Weights of a small image captioner.
Model: decoder layers 10, decoder norm layernorm.
Data: trained on made-up waving flags, 48750 training examples.
Rows from block 11 of the image encoder of a small image captioner, named by matrix and row number. Rows with one number belong to one channel. Each number is 128 + 32 x the weight over its row's rms, rounded and kept within 0 to 255. All counts start at 0.
After each channel's rows are labels from the 100 images, of 14848, where the channel reaches its highest value: "patch colour" is the nearest of a few named colours to the mean colour under the peak; "top examples" is what is common among them. Only what is clearly more common there than usual is listed. The data: made-up waving flags. In brackets: how many of the 100.
# convs1: first pointwise conv (encoder.blocks.11.convs.1.weight, 144x144x1x1), inputs 0-143
# convs3: second pointwise conv (encoder.blocks.11.convs.3.weight, 144x144x1x1, transposed), outputs 0-143

convs1.128 [167 130  92 162  92 130 131 157 119 145 148 160 128 141 106 112 101 175 118  99 141 130 120 147 194 127 152 133 107  96 170 112 179 142 129 176 140 117  68 183 136 130  93 115 191 144 155 209  98 125 168 131 101 197 166 169 131 171 145 145 119 174 102 153 158 144 127 144 167 172 152 158 148 132  99  74 122 112  98 190 114 180 143 126 124 123 163  86 113  56 144 118 108 108 141 111 141 149 133 121 131 158 169 146  11 152 166  46 110 217  76 154 172 137 116 147 127 146 149 183 160 170 139 106 140 137 111 136 165 121  95 136 137  80 125 123 135  96 103 131 128 135 140 116]
convs3.128 [106 136 112 138 103 123 109  90 168 158  95 104  78  95 105 145 107  88 133  94 157  42 149 137  97 152 157 106 104 131 160 212 184 118 138 146 152  86 148 144 127 117 137 107 108  84 148 124 192 144 164  68 109  81 109  83  92 102 129 156 141 105 107 153 102  66 183 146 105 134 146 140 157 101 140 157 143 141 142 110 118 226 141 121 146 103 117 142 175 119 118 102 104 139 108 153 190 101 110 129  75 154 199 131  69 121  97 124 102 147 115 212 144 121  63 144 153 131 181 128 130 145 145  99 161 136 145 169 133 106  39 123 149 148 135 184 104 141 120 128 121 121 153  87]
patch colour: green (26)
top examples: saltire (42); triangle at the hoist (28)

convs1.78 [154  83 127 108  95 109 150 156 122 142 148 105 157 140 101 184 160 179 121   0 120 151 155 131 126  88  92 158 106 126 137 133 105 107 170 125 100 145  45  90 122 104 143 138 123 122 116 106 147  98 131 102 153 173 127 104 127 105 116 126  64 114 179 135 161  95 156 104 127  93 119 198 105  53 153 186 171 118 136 183 104 116 131 104 117 156 110 148 146 117 132 157  65 112 119  96 134 135 115 142 122 152 142  94  89 150 138 135  84 118 107 106  87 170  72 169 127  94 104 124 124 125 143  93 153  87 140 142 177 165 136 138 117  78 119 137 120 183  87 123 162  77 131  69]
convs3.78 [135 134 133 147 161 138 123  96  88 106 140 122 136 164 130 160 170 125 130  25 116 146 108 149 108 113  92  85  57 160 123  97 149  82 109  91 177  71 161 161 102 140 115 142 143  86 136 105 130 156 102 200 127 167 144 136 173 108 171 142 161 114 150 114 122 156 141 150 181  87 141 146  99 156 158 134 141 150 137 119 111 173  89  97 100  86 128 150 138  73 120 158  94 143 113 143  58  72 119 126  97 110 116  95 152 111 114 112 132 116  78 183  87 128 183 164 159 135 119 122  89 145 126 138 128  80 182 156 122 118 160 168 162 108 135 218  67 181  96 144  77 124  55 132]
patch colour: purple (46)
top examples: purple (66)

convs1.11 [150 126 164 129 126 152 157  51 109 134  57 102 134 150 182 133 113 101 130  96 163 121 146  83 146 115 106 100 165 180 186 134 136 199 158  65 190 101 144 144  83 168  74 124 164  82  80 112  91 165 132 134 190 164 153 144 129  45 119 101 105 136 118 103 106  93 162 137 123 140 108 121 139 155 137 106 160 136 188 107 122 164 125 132 162 108  78 112 101 155 105 142  90 167 168  80 113 154 124 149  88 145 151 169  91 159 160 177 154 155 151 143 104 178 135 165 127 133 163  73 159 150 144 179 118 168 123  80 170 138 165 130 144 109 168 106 166 128 104 106 171 180 133 142]
convs3.11 [164 140 160 105 149 111 136 160 134 169 104 107 116 183  85 151 140  87 106 118 147  43 122  88  91 148  87 136 113  92  77 115  68 162 117 125 101 142 150  81 158 122 103 160  70  91 111 143 100 155  86 115  49 185 123 147 104 161 151 139  68 109 101 114 172 142 138 155 142  89 138  95 170 124 136 114  84 145 102 106 181 140 133 125  96 113 191  82 147 134 127  69 135 136 120 162 113 117 121 142 174 182 126 145 103 105 155 182 128 118 130  96  68  92 154 128 112 184  95 127 154 103 127 124 157  79  83 101  74 164  37 125 140 167  85 112 130 135 169 124 111  89  91 156]
patch colour: purple (42)
top examples: purple (57)

convs1.71 [145 141 180 139 120  71 166 103 169 111 184 120 160 138  99 117 133  87 167  96  79 118 155 103 118  99 108 112 101 155 148 106 131  59 149 108 127 145 144 204  57 125  50 173 118 122 103 181  76 163 163 129 149  64 144  94 135 136 117 127  90 112 131  97 130 130 180 176 103 191 134 133 106 142 167 168 175 114 122 151  76 145 107 196 172 177 122 157 140 147 129 142  56  85 105  62 186  80 104 143 195 125 157 172 128 122 150 141 152 145 116 132 119 115  50 150 125 120 107 128  85 126 142 160 141  91 168 126 104 127 136 156 104 132 122 109 132 142 119 162 104 149 150 139]
convs3.71 [ 96 138 178 113  57 128 127 123  97 160 126 145 126 171 128 168 106 118 156 104  92 201 135 131 144 153 185 168 106 143 131  67 130 151 138  83 137  75 160 205 112 163  81 112 122 136  90 158 109  97 164 153 148 133 149 144 162  99 142 127  95 108 200 147 138 137 180 149 108 152 119 115 115  81 154 150  93 172 131 119 136 161 111  66 136 163 126 125 122 150  87 140 139 120 150  74 121  87  81 159 162 136  55  91 141 191 122 154 162 125 129 119 199 161 143  88 136 158 145 105 196 103 111  74 167 106  96 132 206 103 142 106 113 162 104 123 143 157 108 108 125 128 153 202]
patch colour: purple (26)
top examples: rhombus (75)

convs1.67 [169 117 134 179 132 146 148 112 131 170 137 140 103 180 112 143 102 144 123  34 138 110 112 121 162 124 138 114 146  99  72 127 133 150 157 140 111  60 139 143 102 149 121 163 188 128 141 125 187  81 110 116 242 156  89 174 155  90 141 125 126 103 188 103 134 120 145 117  85 134  60 124 149 133 124  82 134 138 134 170 132 157 143  85 133 137 158 146  89 109 111 126  82  95 101 124  90 126 129 187  55  68 143  55 116  91 115 123 116 123 106 147  81  99 138 177 166 180 105 103 124 110  77 131 132 146 162 119  82  98 129 127 109 141 113 100 136  81 150  72 110  52 127 125]
convs3.67 [134 131  94 161 109 162 146 102 110 107 145  94 183 146 141 153 162 137 188 142 121 134  97 125  75 117 182 163  81 134  98 181 132 157  72  75 112 121 200 110 114 129  77 104 103 143 166  96 119 105 109 140 111 134 175 120 102  74 199 173  95 156 153  87 187 148 129 158 125  55 168 107 135  95  95 136 213 144 196 115 153 159 108 141 121 129 146 130 109  94 169 181 120 137 127 140 122 151  79 165 121 137 144  97 154 138 135 201 150 173 149 153  84 132 140 158 102  68 107 128 161 132 135 111 121 184 125 154 186  90 189 142 128 125 155 126 150 147 138 169 131 160 102  87]
patch colour: purple (57)
top examples: purple (70)

convs1.116 [ 17  82 140 128 166 209 169 152 139 123 128 129 157 129 150 108 144 113 106  78 124 121 126 129 138 131  96 157 118 197  88 117  75 188 110 149 100  83 164 153 148 132 160 136 149 163 115 180 131 122 156 103  80  87 155 170 143  81 118 194 115 140 170 121 162 151 123 148 138 191 164  86 124  86 122 103 108 159 157 135 102 128 155 160  90 112 115 128 114 147 115 132 124 144 152 149 119 172  56 169  98 150 123 220  72 115 105 188 137 115 123 113  79 135  87 161 115 160  78  74 124 105  98 166 147 113 145 118 118 141 126 169 106 105 117 145  95  89 141 135 139 165 163  78]
convs3.116 [137  74 125 126 131  61 161 142 139  97  92 122  49 161 179 143 141 152 182 145 118 170 133 121  82 166 115 114 110 174 197 122 117 175  87 119 137 132 165 162  87 192 140 173 189 154 196 174 120 161 140  96 192 116 160 134 113 106 150 112 101 131 229 124 158 167 127 124 149 127 134 109  89 168 119 111 129 100  89 130 137  90 129 118 102 164 168  67 113 126 131 129  88 140 131 142 114  77 119 106 135 173 159  99 121 107 155 115  96 145 177 108 106 148 156 145 141 129 186 160  96 129 166  94 118  76 147 178  89 147 110 161 124  93 147 132  99  94 110  90  64 103 138  93]
patch colour: purple (43)
top examples: purple (54)

convs1.31 [ 80 205 110 173 118 137 133 145 145  35 129 130 120 131 116 116 138 130 103 100  99 107 119 107 166 111  71 155 139 138 138 125 110 185 184 200 140  19 139 150 116 151 173  89 128 119  90 176  75 139 163 100 155  89 137 120 116  94 101 132 133 141 115 153 167 101 104 130 115 139 135 144 102 144 145 105 139 151 143 252 175 136 139 181 117 115 151 112 135  98 102 121 103 134 143  95 119  97 163 134 158 195 144 120 106  95 100 129 106 166 126  72 140 133 131  60 154  74 145  75 100 118 106 146 117 158 135  91 113 170 112 122 114 139 181 144 115 170 172 154 128 165 119 155]
convs3.31 [116 166 195 136 143 103  93  86 147 104 120 124 143 115  74 114 122  88 134 161 121 190 133 109  71 104 159 173 119 127 123 102 131 201 127 167 140  58 120 158 144 117 106 148 232 132  61 107 105 123 147 146 132 112 129 117 114  89 160 120 174  77  97 155 115 111 131 123 133 129 118 160 116 109  74 179 144 112 122 173 131  78 148 149 129 159 219 104 125 158 162 141 103 146 109 155 132 152  72  86  86 132  94 195 141 189 148  84 170 108  65  83 144 121 147 106 143 143  88 158 128 155 144 171 135  91  98 110  89 116 142 159 191 132 120 135  80 147 134 162 119  97 153 154]
patch colour: green (27)
top examples: gear (28)

convs1.9 [177 171 148 130 166 115 102 131  80 169 155  90 178 163 116 130 130 102 155 130 141 122 108 188  83  73 174 131 140 155 133 136  96 155 105  86 131  65 102 123 157  82  64 130  69 170 118 144 125 103 118 146 164 163 168 109 130 108 139 145  71  90 161 152 121  91  83 156 164  98 137 127  90 156  81 133 115  97 158 152 142  79 182 167  75  76 148  79 131 158 153 101 116  87 141  92  52 101  72 115 148 132  96 139 102 152  99  94 167 150 117  85 146  92 194 156 122 130 157 111  81 121 146 165 107 135 154 151  73 125 165 170 124 127 115 114 119  86 191 134 103  85 156 114]
convs3.9 [106 124 136 105 165 109 158 111 109 128  95 143 158 140 161  57 126 157 159 101 132 203 133 131 215  88 186 166 193 122 118 181 184 108  94 139 119 126 132 134 137  82 153 159 168 180 161 108 122 122 190 115 147 155 150 121 144 178 136  84 116 139 103 159 120 124 154 150 152 193 103 103 129 157 112 128 108 125  81 195 146 109  54 140 157 128 125 148 137 147 108 170 154 191  66 103  99  96 111 132  90 123 144 133 110 167 173 188 100 129 158 165 174  76 130 115 166 117 130  29 131 161 123 122 101 157 134 105 100 147  96 139 167 147 115 121 154  96 120 161 147 122 160 155]
patch colour: green (61)
top examples: quarters (52); green (51)

convs1.91 [159 135 160 112 105 114  92 104 149 127 161 111 210 100 121 113 141  87 148  67 159 106 152 101 131 119 159  67 168 155 121 118 151 140 120  60  84  82 105 123 117 117 128 141 114 195 115 148 204 110 141  61 122  92 164 174 159 151 125  77 125 131 186 147 135 112 104 168 158 109 128 120 104 150 108  84 142  78  75  86 116 108 102 159 212 168  72 171 169 209 100 135 113 122 146 137 135 147 165 118  81 106 116 168 125 126  83  96 134  63 124  91 130  90  68  80 123 125 190 143 147 169 140 116  89 149 149 157 113 109 136 159 139 114 153 156 141 134 164 109 129 134 125 161]
convs3.91 [144 116 112 209 102  98 206 103 100 111 101 117 162 161 115 160 139 123 121 117 155 101 129 108 141  70  66 106 146 169 116 174  91 160 146 106 158 131 124  72 101 149 111 160  62 172 112 144 158  91 145 134 119 102 113 135 157 146 147 113  77 104  91 166 141 146 127 149 136 165 130 162 143 106 171 116 106  91 123 101 124 119 146 180 102 139 185 195 132 104  74 105 122 111  85  81 127 135 182 137 150 143 145 179 178 119 115 151 121  81 178 132 103 184 137 100 121  99 150 142 176 133  83 142  74  63  68 110  92 220 114  95  84 132 102 141 149 123 140 117 152  99 104  76]
patch colour: purple (41)
top examples: purple (64); ring (46); circle (32)

convs1.126 [167 158 188 196 164 140  89 135 118 126 194 147 134 159 155 160 126 171 145 152 138 114 120 150 136 137 125 156 117 150 140 107 116 110 155 159 178  63  98 125  90 145 164 187  99 130 113 164 142 129 124  89 135  69 102 149 136  91 117 122  76 127  75 179  82 163 118 192 158 160  84 139 175 140  96 127 118 125  46 127 109 105 130 152 144 185 129 130 133 120 107 103 125 145 141 134 172 144 125 125 165 121 182  86  84 108 151 137 123 125  90 107 107 165  83  60 110 164 130 114 126 167 136 107 110 137 131 127 173 178  16  55 159 146 131  87  88 105 141 119 123 154 153  79]
convs3.126 [104 139  75 111 135 155  86 168 129 137 130 167  62 111 110 130  94 163 114 113 156  90 160 143 119 132 133 131  88 133 122 121 148 173 171 158  97 128  98  61  93 100 121 110 110 159 143  70 165  56 127 135  88 136 100 114 133  64 119 138 108   7 126 144 100 128 107 137 134 149 105 100 174  60 103 115 100  98 109 117 149  77 145 136 129  98 122 125 115 123 193 114 119 146 139  88 155 100 137 133  85 121 160 102 153 138 102  74 116  78  97  76  99  81 106  69 124 121 148 143 177 122 164 149 145 177 115 172 160  85 144 120  64 165 115  79 169 124  95  80 125 146 168 178]
patch colour: green (29)
top examples: circle (77)